From a checkpoint of a small segmentation model.
Model: 64-pixel images, encoder norm layernorm, decoder activation gelu.
Rows from block 5 of the decoder of a small segmentation model, named by matrix and row number. Rows with one number belong to one channel. Each number is 128 + 24 x the weight over its row's rms, rounded and kept within 0 to 255. All counts start at 0. Numbers have three digits each.
After each channel's rows are labels from the 100 images, of 14976, where the channel reaches its highest value: "lies over" is the class under the peak; "responds to" is what is common among them. Only what is clearly more common there than usual is listed. The data: analogue clock faces. In brackets: how many of the 100.
# convs0: first 3x3 conv (decoder.decb.1.1.convs.0.weight, 96x96x3x3, each kernel summed), inputs 0-95
# convs1: second 3x3 conv (decoder.decb.1.1.convs.1.weight, 96x96x3x3, transposed, each kernel summed), outputs 0-95

convs0.76:115091131131140137135127077116139131093076080143131076118109126172119123164122125129134136127100128136125097125070100168114108143114131134132146121079124137144119105135144126110145113075145153149134108150104106107082106125165117101129158132129147104123112120100064135108067116101135141117
convs1.76:112140094146160074117122131134090118121126183121150159081138127134094137132112130152090159102125089087135109155139106107116104113110139126123136140185135142102131145144126107094119121146125154125167178155117116098145153175130169171144122078108106145124137137115135133145178117110155118137
lies over: face (100)
responds to: minute hand past 11 (56); minutes: 55 to 59 (56); minute hand past 5 (29); minutes: 25 to 29 (29)

convs0.65:136181112124154088131081113123158097106141138148108114141129124081134121118119144173144085133096117152140133123114147121069109152151125079090124148118109163136135155126182091127124141080102127132145088118154145130164126129152140098153138104139100120139129140151110138159096138153085135158
convs1.65:140135181118120105134159164131087127165117099079158126096112174137099133100135117132112173120093106130141111134118122146160167099111176176155114122114136152119176127140127110070120165160167125100152134163112125126144135126129112153144112141119102156103153150117129116130142119136162158101
lies over: face (82)
responds to: minute hand past 7 (75); minutes: 35 to 39 (75); minute hand past 1 (25); minutes: 5 to 9 (25)

convs0.71:092121130125151107171134108140123132090109162108135143108109131133132092157122133109152112142093096130096108109084130080100137117162125126096184109123123101121111106169123107110102106126119117107130119104112132130102108115088155100056068099121116115114115108133143142087153105096103130152
convs1.71:161147131122153112100119123124107108153115057110125114156149117138071107137138116139128083128153133132173102105167113144123078134058124124159111152085125126130107141125105124096102095116128147126113144127128091109144137146108102131194147137124116143117113153099101166113116108151118140096
lies over: face (96)
responds to: minute hand past 8 (48); minutes: 40 to 44 (48); minute hand past 2 (43); minutes: 10 to 14 (43)

convs0.27:140131103095134137109075105146142124134127116139109082184114128119132198142138126145116096145120107136096079138087128136080102162124112107148095137099135130138140115126156100120125110090111156166129126110113121113135114125147092102157183116151138093136112112141141116164088106168118123161
convs1.27:118126150105136097152159139111130142136105139080120138112146154141089108126150176112127156138110109107185133091198102163154118115100125176131140126097158119132112167161111139144131087143131088114090122127135126101084167146139102159113116151136147131116161115095132140116157159122129147149
lies over: face (100)
responds to: minute hand past 12 (34); minutes: 0 to 4 (34); minute hand past 6 (33); minutes: 30 to 34 (33)

convs0.37:173121110100134108102090103154122143117112118114122118106116112128191126154113154147107103102130103112111131078099119102092097134100121095150150119136104139129131096108142182080105143097105104055117126104106131115131116122110148094140118094135102095121106088126112141139124110161097113118
convs1.37:094122176151176141114164144079154141124124105135118107103127156097100141105118127103135137122116111104141187116146088118175110119157154130138161166126100083157093155110126141142130140139152139103123108092132119139135116121156086123182143128088127172091122120092149116122104144108116123113
lies over: second hand (79)
responds to: second hand (100)

convs0.35:128175133147143091150104098152124132101179137109093158154147124084113112103119131121123152075117122073128122133081124150114167142109142132114122158113122132114113111171106072184128089128112142141124143096136101105086117141122118140127114130102129123102119136128155121123137126058150100125
convs1.35:150123109118153150134167104095116104148133138136154095126098148154202148147101132083125118142146095116121083147133100142085110161072082106121116109132137123124123128157134181106132169105111099117123123118127144135159166116085153123129086127140128108142095118123101092123103139161130133144
lies over: face (68)
responds to: second hand (100)

convs0.11:113167105109132132104132078092076108102098125116086128127117116089111130117145136118119111104121089089130094151108151104099045117135115077161116117162114110133141144101108133120121140100094141123100151153132124137091154107102108120111089138104092133108144131098123122093128125128094145124
convs1.11:138171125111139082132133147123148136169160170129091133140080142157169075179103119151136168174135127138107140128112120084148131125117077139101134157110140148100112134121116119142124155152123144127175136120142109097185155142108140152141160108118141097131117122111162141134119098152098116115
lies over: minute hand (53); second hand (37)
responds to: hour 8 (39); hour 2 (27)

convs0.55:115103097166141151110131119154134125128116130087122108140111142120105073193125110152127095098117105151087152090152122117092138088129104092183148140168131125156147119136131109101093100115118148110144134107116143119140157109118136117144132081091135139153137144146111136101093116101100131070
convs1.55:136132142096129085166080151120163112138102099127134125123176140145137156074096119133109141127130107104167129104118127156113144112144111219146112144097127121128100170135106145157162075133135112186117122133146101121112110129144153141106145131180118133140125138123134135142123099142149109114
lies over: face (83)
responds to: minute hand past 1 (34); minutes: 5 to 9 (34); minute hand past 2 (26); minutes: 10 to 14 (26)

convs0.85:155119120133130124165123100114135158102121123140111112146129130133107157079108122116174136114109107096127114126117142119121122141138072131066006116099122156112122085153138145130131128105152148169125153119132144114130089120158118137135131158113129084131122118122119153133131125151143110100
convs1.85:167110130135129121126119135103144122094147163123138120129124150115122126162164150117115125113098123109118107140112153118157156141136157137079155104134142165112181143126113110128106105144081154112115145142129137144126095152111069149136142068153140167072142099112162129154163087077103115147
lies over: minute hand (79)
responds to: minute hand past 5 (44); minute hand past 6 (44); minutes: 25 to 29 (44); minutes: 30 to 34 (44)

convs0.87:125121157156112118139102128163140124089143120055118160149115113086157124085125122129137135095122144089169156117114159127123166098142160118130102150083128095126144122157116095157123133153168121139143143123126154108130079113091144144069127087098131126108117113138125136136166141115132114086
convs1.87:127152114106135107129169133083114143156133116126152136138150155100086138153159177110135148115134124178152105144139115123126093147097127127183122135145089136110147136112110166105131150145132123126151150154163098137155174153166154142132134151168133110137121101088107089123084093154096130166
lies over: face (100)
responds to: hour 3 (42); minute hand past 4 (41); minutes: 20 to 24 (41)

convs0.80:134149146137117141132121123100134115097136080102080152134113132103127117096138129147135117113104135136110096097115153100121123100115149126125089144185123113091114111144123088151139047125122162119132154107114163088075128122121166149091144127073122128092141097143167125147126106132133137156
convs1.80:139084096135155124129137141144113169159107136147145078157112122096152136159122101113106125146156109110126121089135115116164126147172143161134156136171128155114169135109099142171133204152129118098122159151113085163155103093104113110120117107111110149113143147152123140089144141126123129155
lies over: second hand (82)
responds to: second hand (95)